From a checkpoint of a small encoder-decoder audio transcriber: decoder norm rmsnorm.
Rows from block 2 of the audio encoder, named by matrix and row number. Rows with one number belong to one channel. Each number is 128 + 32 x the weight over its row's rms, rounded and kept within 0 to 255. All counts start at 0. Numbers have three digits each. After the name is the row's rms in percent of the matrix's.
# filt: filter width-3 conv, dilation 4 (encoder.blocks.2.filt.weight, 320x320x3), inputs 160-199, a 3 kernel for each
# gate: gate width-3 conv, dilation 4 (encoder.blocks.2.gate.weight, 320x320x3), inputs 160-199, a 3 kernel for each
filt.168 100:111090188072115209150115164125216133041080169096104176127112214088126133119150099136143134152143177128179117172135126103112159116129161066103091151116200145117125156172089063185192139097146122103184166129112121106121126155101098139093134122121077145138140158094052104137199144168174109095122122180143106117118146133103099080095102179147038156141140070142105119
gate.168 099:073118104078074110125120087107139111104156126094110111160163139123130122163116095138158109140100109085143101156137162090090116121159132087129092102125151164099103150051103124167105156133215139084061138120130094118147172113098164165181153146109116131115123132122172154220078110138139124112103128138107092116127082127131184189153177099129154122116156111159123162
filt.169 100:138169132097139146080155150097140178155107190065105132113126122113154122087130110077073188052156146149072087109066150175202105145117170071164164139130122110134113078092115168038116114146068145158087178150093129137102219121181088168136109098100136087164134053120145081147109152169128210107091142138078139154110146120161127103113156135109141121145138178092078063
gate.169 100:125115149149139187161149155094089136120103107118127161120224165116160101128093151111105172185167093095096122102132133195056149219129151087154102121135111125126088144158157114158221161114092111118135165159065122164112076133131124130155103096160110159115126147106104150083129188146081147126082125099176107169151104137113081134121131112133065126175105091110112100
filt.170 103:159158165115186109152105137078169183070153139137154109061111135135100069103163195086153056137153126116148078116163124106171137103216067126122135167209149108147146189162134159165098111143127109086147165131163228087137144075056133114097140089179164158134109113182124156155135131155112106079116140156117099124096150113144104142116132084170130132136136096096078081
gate.170 101:135134184104110162134109123105168117122145108098063096136114166130128129162151130074132146152093127146109132111159096115138123190119088208109214167090103118149133099085146139156126094118116082111140132127153109093157043092089093119114117161162084079123171198125123163138119127107130092113154133177101132077098090184134094159113178147119093124136115100107113130
filt.171 100:138132139101138097143105147169072039113166099146178106146144191151107170079140129106119135071148135052128037113152138050134181090136076180111120183161159145132111080189098138135136152132100125116098176059162120105120122161074082187143116152151135099129097087096155095133099177124151096142167136090096095136162098149148136135070136068105129123129099167104140084
gate.171 100:105087169145086127148103184175087067157106182196103168068149093132139129128080107148136132109153157147102111107122090087113115124136110129116065123133097156114137175138135168107138198146134119147079159099103115125151143156068166123111103130112136083138116140080048119115111166155124086155130184076162090191141186159146147132086203103143163113088151114148114104
filt.172 101:140059119176083170168074147139170113119164096163153124124200174133085152227105143120098106081146139065099100114149185032123180088146125158120139185200119136096121122158134118166150156134105142100033087137079149141111193116138185102122175153147064133122124143106134165137149080094122123134159078070083161126165114123096147148191100083109096101139112136131125152
gate.172 098:130098093141120174070149129070097152158115125122095152099155163154125168129161225111145129132197135085137132165107135162144150179241139144083161092092176157102131170127162155185158118083100146148094135085098169138167111105215095167113127049182107112117101092131134101139150136157122196074147107144126173137132124115151123086163088087096176112102135153116109094
filt.173 101:091121151128114120122112130174163080139136156073217153143194161155108106121182106111110123151132132143072121098099167154157072129106163114100066168142155171053105076093112145158189113147150167095136119095091089143140015181135139100150156109135131080094106054143178093154120126131098094130156166068134151158114085168145157143054158107174176096135145103169146118
gate.173 099:153150116148094130051126110151035191094173156123130096126160134097128144123152135132099114200092136105161139117142106147072121130077080103105129102140128144148088144113109132111122156112155105096135107149118103097104111115119142148154066128104092094162176158130090131164135134175087110114117134123079130124129103131099164110176152111132100137139158103106093133
filt.174 101:118122119140123094125137115098142140134131148134095140114105135105159121150131134102183148160117098121126093138157069142072121113172106175106129095122167120115113117146148167151103160103112175095205114170143135132131142041111180146123122118149146107145151214142116170201076132104153076129154132124073131146165112098166116065098126100112096122113116118183120111
gate.174 100:180122154077142041130174102099118136183091116187138107150110147078139113096137134147183119128150101141079176121193104113088145199126125144098117157120145137107142083126124130095177111110130172140182082145085108134145094118107170065121138120184118089093109124111053085088092089122141104154116126088122187098182155157071099149159163110084107180120117119183132112
filt.175 102:152136137135120136161124100093084118172135111130115177102162104107112104086108152128209145107139091151135160083118158169142109178098092162119111088091134121094157105158109150186109112129108133124097138105116087063132119159135124110151073176161111103107141155128141123161154158139156124118167111119101121124171117176149152153105131152078111104128137146224137105
gate.175 102:134108160141151131168131087086188132123124092099140168107202088099097078108112162121170137099101161175162124130143133161132131115136189093122175092167103085142122158054109114076107195182147186179066135130103109103110185120127138135105110120116109092118105090176124141113130142097137136155151184148145105115085112199148146151082096108116098069153172118176129148
filt.176 102:099128085118102106145150109167095118149122124127170179105135169111093132115103080164104139085104084133101165153153155094121098103111106138060126084127163144141120093147150068166080137171101091129091115195147119128154155131169114161142105114081139131167104166130139141079139103103209117134160083180113147096169147134107156137101121055083127095102143122125094102
gate.176 098:162095161093149119181125100140106158144130137090135080122102134156130144126166150138129127102155194110144134141132058111126165150114108146094115044124077122129095108136185079149132085059175187115158138105121118164115141117114113094176094105096164085177122097117113164149137141120145118159152117093107156076122124149091087143149171076090147131166104146122131095
filt.177 103:113152147089098094137166083122116160104156187074185111067123125127079102132156135077144142107157059121080095169092083150157121120204148143115059101128120097187158162126032140091099111163118161131106101134083153168066139119134148172119126128127137098146141133134103068144141151188102106115156093072104122130166124107105147157160168170073167163135086155094133150
gate.177 098:153115149169138187173144142145157123140144121154122088145066082135157143075129093129164148177151108084128082102150121156165159117178071071140090127101158101076077071113075187159171099134160112071118126146172129106128148109111144151170137119117142111103169127098135159165071168128173126123162122179144160142131129146186126136126137111143143172165166131156126069
filt.178 101:145085101113145107135139164178107118078130124119201107096108138158135108178141135098137094108116097129102153188132173147111132092137135149130171081176167166150106152100073185113149064104147114086162109139133151155125136135105146129069157165151080123187151106132143125111147116075103122162038113193153059195101129144158058106183133116103117168080131108200095098
gate.178 099:162043159159143091130146094162184092110133067077114170138125127163148108085127171107156149134164167129157094123131144074049133129151121120069129154139148155156122167121124145148117074106066127127136118121090135153115097129111101122161101118110148090108110138106157105102118201187127096115191141131128111149075128161111113109115149131145171112120152120129196063
filt.179 100:125096163156175181142088143128125161123136153137104149144130115142151115105125106132150093167110116137167150100137099103169113152096112150116105115164108173097112102142125139097112122118151150064101140127146162153112124149113096063172127161149153153159110129091100101110149135104132129184145116104128137090163106160100155121176164192106162135113144098164092114
gate.179 098:138090141088149132095174157131171115148051166136087203155167135096113128127106174126106136134169050126160114121119121134082122179128144155140170115095076145143089164106136122188113099136151077084123147130161148108157122123150120115138093138115165136143188130116119125092167110128176161116014152074158144138163128130140156144114088168136135097142126129109159154
filt.180 102:098155173133166077131067098147160137144181055160086134149124149108121111138164159153173106154123134097145173131163124068143133159128091172102112113166132133181153173125105153146145139156150162095153138090153095095136183142076151130121107117146107119171147133118117137116144124146079071146141155148080078143162103144152147081094195146154156122149151084168130166
gate.180 098:054169160102098176112112146136105165128104136096149126101128100132110173116058132117189165102096112121139148133096120155105136112147178140108147158117097153111124179155126095072142143131077104201094124201170122131111099150153113094103141142140126117108135108068079120099146157071154113124088106122129156159132118146119168100090108153180116132125125123124153175
filt.181 098:159093118144084134102092123146156128156104106124101100167175156109133105119111124137094077060095134113143154107170098126124165137087170112124110153119157079158062111114109149116187117154147140184113131137134157146155138140170140169129104171132151112141125122192141093122085126098181118099085025152176134158115135163133158071147105124142105156148091125112162119
gate.181 101:135153120106111126154148105127137155080059080177104121109088119118145131137220065171230154112094156162124120109155161097132149104097113120113138123146067143175110169177156158103141110204131100115158158162135119169139138087128091128157133158106098073143121102140148124110083125089132146105134128192136152093106103087127138124175078129144090138139164175122111118
filt.182 099:111117132113082095086162098169095112102114101175158138107153076102150157090105116086126158123083119111131088107168106138111102098099109106105130167092156122139148135158089063091142127062108149126116140149096069150142167171111088167128093113087123155073126108108182135127077148138124103149158116172134193135124128112125133155130087133103116101119135123195142087
gate.182 102:141112122108066098136128160100002181116121137152130140114130148095148139138144119151154161127164093087086111113092162137145135139147156115156104133140126130142116212202121150209115161148180118098137149101134141141108144111150153152049141138139140057139136120145124129172133158077172145100137076164117177150135086154159147164123123147143147137161142128133167122
filt.183 101:146084148149211097069132136098091146173094169099119160182091151125142144131112111097103128078134082175131136182126106122105179149108073103137085157113112122117140100077132143155105109149118071061150113161148125139198094140116138115121140124143146173083135125121169080141142155106139147127100118154083113191122110130097089135077087122083108109117078138130130139
gate.183 098:089150060123100136166104140177159163124207148098116149171094153129097179131151136102081101082132169083171139096090148157178175090157136128125138163149109097119128097107125110095189111128146171137102136130078124057148095049113100057137166093135090082158143098142141131121165162162076119167128180107144114093143100084179122154119152098112095137103078141129102106
filt.184 100:181131110154095188130152092134128132069079112145095184155172132101095135177109160125153113134129155143053109140153128147142149103143155170123196080119134124124133168098074160160143071066084156127135061092121125132152116154179180151101166109156153141116163138112118171086156165129134154153125110144156128130094156157123085141140117063119166167136153147111133182
gate.184 098:115101158125121102093144154108071059087103138155122154175139094109162111132102074115161128153135103056073102155152200153113101113092110086136131160178086077114132111165197136141158097163101113068113083147091107102109159169144161116133119122133088124118099139132104135156188143170170125085149143133146111171114112127098168157072021112171075141165133129089180179
filt.185 101:085149100137160071078144138186051188119086162156167166093087113099121121156142139107135128106151134120134147163071122107134166083143168099131134162154154148232157156151170169160144118056126109137130135125058122110116090089108129063120126159098122136101175107143134134176101135104125113170143164071125144150067109146130100101076083142126154157145136125080096114
gate.185 099:138164167055193130193136168202107110136145123173189156085143071098121104137119144107162112165156151089148090082136142112139142101096031122112200097204123139158116061117112139141190140183085121159134058101158157142114188149105114105118152163130116148107105119059139152123107137174083144181185126097084146139114119118122120130125115085112146110180173119112076086
filt.186 100:141086158151133109104053123097166122125104109167170130080155114150079141147149054077122101148168177105119100161109177130159115148138111100127155156139093182154118093171157108122111162144197126130088136072065143102134102095102085146112098128108177128091146175168160102149110137155128149155159080124196154150124107116106178141157130156109158104098114159140111134
gate.186 097:122156145183027169118164136159149119157119149135160145088116180113118140146144169141142063173128167149116129124149118163159134109121197137082204069191117106085122125151166116150112182175165160148106140074109165100148082156105114165151155116107146144109098120147116130158155112129158175154141179104122140063122140163121072097131118128123104108183122136132078075
filt.187 102:100091105124152081156118106143180113137161154115115113115131132132121174148133166137104119113182147133151107125217108180092126131140149102149133130105172112089118151161150084089123117124142155138163126093175133142144155190141146106123159103119145098122140083189158084126184122107097134131130184168116116134112115148107110144075173087147110116100115175104119128
gate.187 097:101148161105190117114106113137178127161103077186130123135152178145101116136101151132160153053133076109101108128194150135189130186090017032118100104181108092189107165127139121148136141101151046107091130105112123129128141160089077157145161098103127156141128177130155173133139136140137111150152133084121164131168107133125138125157161123106117101106098097086118099
filt.188 101:090090140071144130133132111102104109105086135137206149215125086109133090091126151156121099134070113139102155108175139147144125137166096083125139129154115101160147078124072156163180151127087198192114173106163143097161080093111110113127107125135138115124110131119128131195114132138066154106096104141167120115118135104092130111078077151163156132145154061112112118
gate.188 102:167098133150133081066139159139126112114044138143112150095124089116094102142128077154149111142112144173167126152091120153127098165096119130116120164136128135081089121111148138161108108143080064121130170113131167136093106056161099114105119163103117140165180150148206113159125123109157082174165145085100126159087140125099097123146199166124131108121090149132160181
filt.189 099:123131192150119089125152155110137079126093131136113088095108142121125198137109170143174118126134099089113095102083137182207148080142155109179144142106155126112089091091126181102099165150091175105050090146085149124119141109074150144132141107138079156094135136090138184141079093124134084049157127164080118152113148104140118120118110122164147145112159049122117136
gate.189 100:109171127073163112118112159127179164112098075134106116177112132160123111063128104125078141145094093153190141177129149110137107093120110082067144093141116092105156097117123146114157158093066155179130148157123127076115198139118122096152097104122144169115136108117140164083119148083129153092114110152112138122132127079135145188150112181099124153154143093134106106
filt.190 098:091125215161151133092112117145159122081124152156116023128142118079185163104094163112063113089129034177111137153094101137148082077127116114146121147081130108142184137142132142112164125099114154064161085153166119159117115111183149078102136170143109096147124194141109138093106063108105117118124087130149128102135130121132189187117124120140103122114166116163125143
gate.190 101:171138130153133150094106158128144082137155123122146132180064136146119079138094138137045172134145119126115129110110188112087153130166089155154058128146177141138119131072189092101176110054162128161148083054151123146102125043170128109057154143140138135132102204153135175123101097151117148145107121123148132149176118165110155129123120098123153086119152123105134134
filt.191 098:110149065128112113125132103147138079100121154102131063083138119181153142142122149130143133095141145079092096111045114119097099165101145124141140092130121146130118114126173024086144175140115108119154178144132111166118091153142141155101141145155098151113138122121131134142152167123115138136114225071119139072131103150125154178135111155191128127135153143104075091
gate.191 100:125125100141100116135136164158176169166175116069091096100113149089099123134113187156138146179146130192187148139095129110124176151116098192147113108116131159097153091160224153128098113141163098101166134133124111147117096172139060138135111066096133123109096144120135078046118094155075124126137197074152111089176082081105172120101104130125147140171121150091109138
filt.192 101:150111117097128153117128118099098128161058146103126186185154098084146105111132075122141111079172135109129089118090150125159098141103066078067157139180122144033133095200133050110113128096157150114132169111174117113151124153158155152093137167126175160064085107116116126193126139067109083128085157148132148114107122133123124142093075145095136123098153140130132142
gate.192 100:124110146180094117116108083165161166090147176103091137140156156127126123137107168128163149083202121075126103138119055135063163053117193162130147101151145114151155142083105095103175083114160178116145113118155144127109160090111106080098152101111090137117058101173146167070160121142149144032171161177155113118161157124168133154124123162132125104139153085132147149
filt.193 098:156140153176124167143096134066055170133107157160115027093157069152140141137128217161087122116134151102108100075177166116169125103143155135088137074111128097125128136160083144159128098139149109191149127158143137175123071095128086128149096109180172119124124144153177111155121169074095147136132144128130112116130125115100127116160126166127148132094130098136100160
gate.193 100:100128138115163132078109081203170169164104113179176101152180163084109115154019109147075139164158134128168152091120131106114094127190126171083143137080140116131114104133080156111107130171132149037095116135076104160116153099093115142148144097056163072084156128136178171136103106109174080109126074088122096099117131140149129086120104173122125100150183174087123150
filt.194 101:122102084094075128141126173153188199101084154082064145123141111062156115104205130178079168124140097146156101107114165103116101123170170099111085108139136101117133118130136157049115121175105128186156074127101113109078132133136124116129100116156133155112166103121076133088098104098091135080127150152146138145100116132126110146152105080109135043104164120060040157
gate.194 101:140179150130096109114108130048125131139117121141140100087162179128097128127169111137176113073118117162102124139112137123188205068120069187194110159104184111177136176141147109162182159084159100118117084149131108165131156109140130143092116101110165085168139085106102093152146125053108068097144105147130106119143097108112046142093093055080099158099106087169110140
filt.195 103:102121160131134094145081168158138094147112094115183109100063102118100163136073081107139125135108140084158168120083148091102168131099139151128121100095135117161104139098127076095109092156121094095167133137041108125089118138081093155126151117146168117135165099133092104086095180172155092128081124157095085114111082104128165108118075120076117108143143149124189134
gate.195 102:133091119117194039119066153113115133084102129208105097093137126108110160141078157135131094138140070116129190163105111115110121154133135123120135112057194124124130172139178118113085155109124165049090118140185082106154170133152136121118098126143105133178099134107096100135136149165080193103162121126157118086187116115118170135115140160137169115138113088070133133
filt.196 102:122118147170141151122065071097190087128115132146192150142165106180093130150140117156141122150103095124134149193176099137089176125096089119082127168092153124129097145169108212162154190175135102109108090119131157119141139121181128140175101095169134120057142130122150135134114104217077181149140181130118064134146100154144149143114131118146118145189161161138123077
gate.196 099:168106121122149153097134086132143071141122051082115134127122101182130113131087105146088135047056184137127132058019151149140139128089140076205107137142120109141120145101175146088103143205168142133142156137175104109130105035109137189139120102112103160086128145125078088120095192121090085138140131115089123157170117123164102079082090160105137172149155161152132108
filt.197 101:116114124194083104124113185193112121152200142078138128102136097167116137072107110129097114137122097158145130140065136141127056123124131071102156109106125109079170117110137120135128107106118053131175080068143105174116141121092104136118169123098111106068131124170117111152095154128120125143125129097105170099120123102139190106140149136141100132142105110167187117
gate.197 100:125168102105120109092124093145099156137135155082110058133145166187161200142116100113110172145120127119158102100154134161145124120040066106143142181152148150146126142114073135103098125165106158098117143187109142082135075050126115097192154124083126098143125156139132163135172188108105089153154150137083059116108136176112093105103071120154110086157132151177099144
filt.198 097:147107153068168111122090102136087072200087148154145148120081146143144082118095070136125146100172124147159133124095142166089089125123085104155109142106093097157092109143075112116076126000124135091186134167164109136153161059165060085131113104120171115052092140136120159150124098148154109103107116089108170139094146110141125114121165161098135157096151150105132180
gate.198 099:140065127049109107177153139126085082091124148119116140159120086135090114158121158135090082142080136125098098115147132116104163122149063118134095116186083096134154135161078142121110156134130125094100169166132118126129185171111077097122154101084209126138118117117115149098143127109138128079063043116143035148091123116107115115142192122120132118169143131131180141
filt.199 098:105137112111128164107163139123089132127190174114170126033122117155128148208106124103155138126117159132101131117079106075153153134110145132158185134119096142147144104126074060218056106100120179107171142132131119136146129105149090121111144119081109157146155118147136138102133116131152110139145108141167129161149077136102091134079129136128115145143123118134119136
gate.199 101:064128132105132171096114129132178146125117112113105148106143170116123098187068076113172137105056101112147117145149117169090159214170099119142091051147171108071098152108139160176152132140120148152157160159155135150118092125109140170094124145102168131112172164097077050103180080128064089078102193128128167131139147111106152171162107196105134142171123155110151143
filt.200 099:108148137136115104133162115145129131126119156144112131123132140102173076122108133131129166146085086134083106147138121184139121123105152137072137073144132118176079157185151177013162180143130154069127127103153144133099108170132140178134109141142100130079149115210198147176097197167123141128151107089123139122131140134113175116124155150161053149174161172091123093
gate.200 098:139101191122169123152136045106142151201124084161067108123148165077127142117051098105183077097149067143180111097098117168164118126151145185118163116158154076077126073154159116102142152067172075095093151131144122138125160079157095152116115125114189162129173135120137102091119100131121127091093115152112132156142088166151161104081084051097148138105160151125153152
filt.201 101:143150074159056151192135093121168169208136125121153068173117047096106081139111063110123143122079147134143101090134129092105110129114159178162145153104085096109174121162099116114107139118122181100120117130118133132118106128126124158158134140118149116100126143137129108114157083097108080111124144105162088100101089171058085161118087108149099156102127141089138106
gate.201 100:128127139118115118127189123118107097121184156168113173130109071108186146140111159072200126107124073138178133154110124102195132137153110178146119104193162128100125120095098128130142125125109115130127112126123105121115137096185076137106123125117158185056149155126188132092121113129082114161174140093069190085154143116154133126097070087122122130139054168121123193
filt.202 098:146126110135108102152153176181117148090086072172160119119177143154136108160088121154100144121044175161132108122151178181120094090082161064139150109104100138145073114075128091137089133160150134102110105119156127107120103139100086066133122118095131119127156095153087113077132141146136103139117101099097153169178104153102106119149109134121078119141095147083181096
gate.202 100:158138109095136069112149129082097128135105187079107081108061093138132100071128083174079113099132128126120138121123124180113154106156116133150109133135116148139112114096135195116175131129184101104150129165158153112124104123137150136119119145111091091153107112094162094121125129147108152149146156133111087094172119142108146109083154142099160114132170067107103144
filt.203 098:090154072111081184098131063152137153090116147107107145172114149145164134137091075166075101171123200126139124107149134174137108118115156088095139166113102122092120132114155099164172111069127150139132135135143115120114132079125190109119125148105118149166130133171153112125111160102107165201147100100124137095125040096155181136193070131172163130130132176093132115
gate.203 101:131163055184113188123098156144106167142146150071137089129120088083138127129074051101132135143107106117102128132156149080105076113165140044083217123120136122114122168081114159112159154093101084129102125096106105190057176073089171083122119110093165160157170090169133087074104101122104127104135096154148069163088077137117145126101148118135121135137168234154128122
filt.204 102:136076144092103183128123127118109182128108125106124094198152085130142112104162129113103169101093083122075149136179158139117142179145168115084126146180126136096102100143145130145138158112066096110116129077101147117148078060165096118092131163148091134143095078081142165125120096128156114112102118134102160134146156139139121141128073157149127180130112144092153159
gate.204 103:155184128137174119123160082173168200097142098133110157078089169125163104108135105049106142149140155139121164108175119161095093092078104084135118149113131191077071209165112097121154141080142109060135136153148140122101179104120100100131107096134125165183171158102099143107076167141160148119094090070084148145093111110127096150192121133102142154152159143136064157
filt.205 099:126082156128096089148121097147117091153145142129182132139141094145045120094120119179125144125104117104114142179138096137167126088171139071120080156121131108105139153075088122166141133093146081171130158127138148075085146136121125159133095119089149078098112181118120197145093032143120135128154122116102100135168080154106118162181142090187147165121117140130156127
gate.205 100:082160104138148100113147086195144128136127106149122118091083093157144104107082105142164128177173126172124120148180137101076113046066190147097142089149103107109099065117105155119097117143137136113133124105134114143141140106074109119140109113081078086187138128146100204154188133167131152106107142169142127120123100147156161123093194195135143123126104093141139161
filt.206 101:132102171183115128135142106123116196163153113099086087178180127100112102080134186157129096143159067103153133193161120145123129149111087177138160126121091102159149154068086174105057150119115070171120150089105120128163131154130133140106082116101075145139138181104118095086186081074082108090140120167108172101123125133093133151125093163182104134127066124134166145
gate.206 101:167175182115150154184127139130119060135151125122103141188139077133072160144130129130087150098110147117146146143139075138106109159111128119136141154101131103160155107085129149085081088125120126109147143161141090123110100139124170139119124135127182133077127131067130140161113109197132094148121140126159134225097111105113164132162233158076086132101088132156161136
filt.207 102:118131093132076174107181110124195124138129111099139126107110057099113074106097142097104134085114131077099145149173101149120179100088120158141136129070100121121116105206117117095068141142157124062121094050102092070194055081122201157091082128102106133186139198088164100086144130118090088145136119162100147124155148165087195162136159209126091144124159141139116075
gate.207 100:152139070117108064101139123069097141116139099168150101074110178163124156165143130091135149124096160125111097174203124104125080158095147152082194128169171098068136134195104110161139094166105110114191110122122121210112132059117170112192159116119090109140149123141147163094096101154133085164096114112175175106145096162119193119120160084153120166128142134139172119
filt.208 099:119118128143110149075117139158155130162097151163156159101142108104161112207084166145158138201153157126094202136113180108156120132188235094126130111108148105119145021186139150161186090163149106076152134169149150150083065131095169116149091182138073129123143139143114136255109126105143099164126074107127114119123168122110169120100084129122096105116169114145108146
gate.208 100:132131113166123182088109126117184187138142106172148115089133123148131159158137150157109133150141144119135125143135131133139158122145136062108105108157147157103104064079063133108155119210145104126127117162088133122114115153151149153185091133133077132110120112136159109136100138056138173148173065124145114142116136082168117082224098127109124122166151114119142146
filt.209 099:180204177058138121138135111100091162118100147148099174120101111122122099136110178093137079102114163098163141125089101097054135159096175066158100133158138071172121153132145101062119113085129141083150065147076211151117161134154133107182145125138076162091127133107141113157150092156109169192175142138146101153066155117139081082195200181119120155122168126122127104
gate.209 097:131142125143150143080094072102143175114125086186088138045149119154112104115127134143105105079167140154138148137159131172145122138083109127084094108094083125134152131074165133104068145069079159102135114124073181154107192142059204139128176153113108087059136117164155144138151188100163128163136153130210134107126113167142091089121203159162124143158116138119086123
filt.210 099:147122058125181148180140128130141160124165120150122125141146133131113130139105126145124123059119115158130196090147158168106097124147125112169096104102147123146114146180164090172106135127120129081126134123116130166092134101173072084108152037156132112149152145106091100101129157150130172154140103119125119165123114184140133109154100095112116096127198100139106149
gate.210 101:104149116162153161153137139162104143121130099126107198132162097126111082173206114090162147120131139157224132127141133200152117174152092137137083139127116145139133213121091141149142077122114163141104141129127122149152119118151106094084126139139184161086125072058093065130098141201120142133147154161078152119173104102098097114109162155093129126097054132150145093
filt.211 101:102119114199089130109119122120164123135155093161170173160102146096140055112132199130135198098119131149131126126136126175137092110166143187112150094108131222096140175123116099090166122116131153084121119134139130103086101153113132145133115105113106139144161101150122069090120112089106129138178110136091140070162163122106114123112167097132161100142101170146128091
gate.211 099:138206132087081088176103161129170179145158138095145077194101122127149143124141167200140103106144129121114151093075141145104108082119102127176081127100134129185118103132157138090068156186147108165141102146122125120089110106167098105038154148122141229141134106059111122108146083116108133145074134046175145085093143131163133099117126172118134166130145088172128143
filt.212 101:151126155144150105124116131153126163127158061118099157140128088158141152136133136130110071132157092092164148148100152164105133153216120171160144205038088120085114178076076158131043113147124169128165134047069136123098078109150117200092130090166171141126087110133137067151135142098099101092059198126108129117109126182112146110135119136133132129119134104127159113
gate.212 096:108142133165177078182183105160105091148163161115138160109152176138163161125119121095132170170160026142105133152124054120166182132104140092079139100152080061157134120140128170098148115138109157090128184178106131070142107115105122054136134128101155131169149089136174188136078125110161076121083091122147148137137123141123159110088155192145096130084098121160151139
filt.213 101:158153090150141117158095069168016093169122149138141094120103072159153141066048166187145086111146120162171093150150096119143147109169120124171110120180095150184126117161139175166119134164145091167130122117118119104134067126116118093162141093134122143126107105130173112125114175093097158141112129091081135132164115147063143112146141083083150125161096131118142106
gate.213 099:140081118108139132174154116107155197127096134135140070119166129114127128216137089078115166043116125112104181128137171153135087160103126121092072130155065174128081162113111103129116166127052128132207107177120085156189131082123077120121155114152138164108106141099107129158116175144131132090092121112145138157144118179157159163092131112107140102118139132117083171
filt.214 101:104146086145102135127109142062114118139142152068123145084135122125108154170111119102087094156153158125168160123082146129132098086097168135159118172117111189147099152130150130158142074158143155180102108140119095165112118138122091069109123107121088207098120205100137131139163074135123179075102095132115128136131164097073163102099136170101132121143140184163101126
gate.214 100:143156152105087158060077155086132099145177141109117127160119101136116109099186130078106133097145132144149177171119176138143122142160132146110145089141142166097101148191125100159148123146181100084164111143135158080106104177104189120096128111096142134205119138125080100127138132125133124178116185104112117104106079134152146114099220134095133139109140168179090170
filt.215 098:124111048180172180116131062125190141105125108079168142155148085129153145122119116076176086169118117142120126162133093089145145095144141105088171109144099091122191187112095135192129105084101121133152143149112139153135117157116129125109094114099146138119121127090099111118076091167124146114161115131141107120132134100080132094135074112170213155083118078148157180
gate.215 100:155115159072186101161177139163107113087159136144103124136055166164102154098162100092126088142071127199160121192128153126127130183125121097159137114165132142121158207040085118116132127153153150094152114111144156113126089127121127093103133144170182120145114163111117158147116022150158138145141168125178096075095087123135160185190097128056069114152172181090154129
filt.216 098:147169086091166071167098148179095102104041090158149149102145151126087155137124099175087091155138117133117125125138136106110099137119148154109148107093147062153079074138198054128137165211133185150116150151127175141136140077166086183139150145081129114098092174088100121112182104081067157129157174073096135142144117143129124161171137108098158117098115170136093120
gate.216 099:165127118120155140161074131110158125128172138151116090130155105131158116130125173091123163145122105095094123139163085119104111122107138132125112204151156120097138119102085151162064114119132151111058120115122120125089155187080147151145131090134089101119126134135084152142074198118140109157102137150089088115132135136135083180166085101061108146088114171165048153
filt.217 100:164157093152146156125149087142068125130100141113131100136044146077132113116149126128191120127190109103122163123125120150121151154095141119101144136160095101098061126046157094125128159153171145143148142131149125124133135112148142161134177119090137080109116110146140153171138176147139143167104150161116144140124149108153112126102154098159138136154169116135152158
gate.217 100:163091133139181107050114119129163133096159147141082107104090141081114137090112177113138093148124087121193092102156086087162148057043152175144094163131120194100122098148111129170147135152132126133140149081100144157124150225138183143165104115115140152140197186152127103113097141163141056096164146104124201204094158070141110127144127135126148151119148145111101117
filt.218 099:177119142242151142151143168137084149124096148212089067070151195110121143100158150144107106106154131145116132158170149192142161059154177147101131123078144117168100125141164063167123189146141092167160158133156103131088082146123158142118154091125112140126158178082152152154168105135107175135151098131125126134176157104101140137106130142150152148137136110095096109
gate.218 099:156139121132204125113118095092145119090150153131154124080141147105111149108075095120175190096159105132146094106058132078089118172095166193100079177164090085109098164115177137144094123097152111136080138119146134129117156093119104086103148116124109141151126129127086160207100149104145108137117141122137132143084090139167141202101114144158151098069147101177169091
filt.219 099:079081188134152113155098052155128019147180105084111160071143144169065150161106123115148105121107144146105122173107122192115115091146112104100083112111153107044147106109163118093147134088113154068099123152141132160118154130119165127127162151174114188094117118130210180128157111141134098127159106152110092112152104100111124168127124118167148180136079151158184174
gate.219 104:131120148081107075128071117192130103115123148130099159112120215111133095115103088011160151150128182169157141123170093139108127187130080174141106123077151175162061141075192156175091200163131115145091109120123138133131164145164118142104129088159084115113140215092125108130083142148094129130118102095107077128111201108121091131108149143148121096071096109127100095
filt.220 100:071095113091110115142118099094177127120143138174145115137130079178164143114123131098111144055095091134103165168166178126148092178150152095114077173109121104103156129161112128097115082161127133164182190115075070093181129102062131084095159105119035139128130115108106074106101152107065072111125183139151184137121150168113076091148112155091102109162126092132106172
gate.220 102:151094111108131094189094226128101104108149108131194123096047129135123147137177122104120116103136105151115134136085131128167066103090139157131119121067180159127157126128059054110161117100101103170105168118158165177097109118147152174122092115118143114125174156081090176111143079149140115128115099193090164171107171143130116158078180212082102094113137146065142161
filt.221 099:152155103103191148163099105106205114100158154190167106138110089120107125156105145113139131165146121100168079086102179133125099137162136099094105143099121120092146139155094152191092149100131093111070150164137102153105115093180158114108140127125032102082078136139125166109145205186095131172198120089083109110110140179139115136114131102149132092130144115096091167
gate.221 101:106130122112114145070170121078132154159087153152099086149091086174121148070144158144113143123094113087158178191145138085147138175090138113155147149095157145164102076146148179112139075159130109123154094117131145150118099149129151086127093148132107083104113150170130073186119151128094102074171109170119088163141137141081123119137150163118072141086099129103108129
filt.222 102:159161058147125085106169106043117085141169127091161149117128102140170159151204090108137172141164096092108134141104130126139133199104132142150109119125184156156155118125115124130150116068161089156094148127079150150112122094064172075221110120152115118114137115158137147149094144133121198112118158085127119101091086157116043113138140128088114144156135110121071111
gate.222 102:138085148095111108133122212080180180153149089068083153127123115136138148120166098110112129141144150129179131170178136149090131137113097093066082153104157107087127115081162145107172080158240089136145099075117159143125210127166123102139099089147206127100125144082102148147136101195119135123135114099156205145155126189146128100141114137121138085095156145148139099
filt.223 098:112081150092110151074188149090119143113119110199065147095137148137116130148114125119110094166120104111209082114121119180173185136067127172089198092129128127107153165130150093179221172102086080141059127125161122167103134180117094129093145154151126153060113164135090112086143125151114163115117111099133131110104120156090158177172102183167063099122153143090060141
gate.223 100:087111111112134055084096174185103113157138151153118140137120170125096111190083075082128080151087171136138164167148120130144132155077089127110069086133132113122166103121163143179129126115056105147150142150139126102111113184096124173113175137136145076168124097181079164085130154135119145094207114095058153155132086143123152135171120138145185162166141107121148150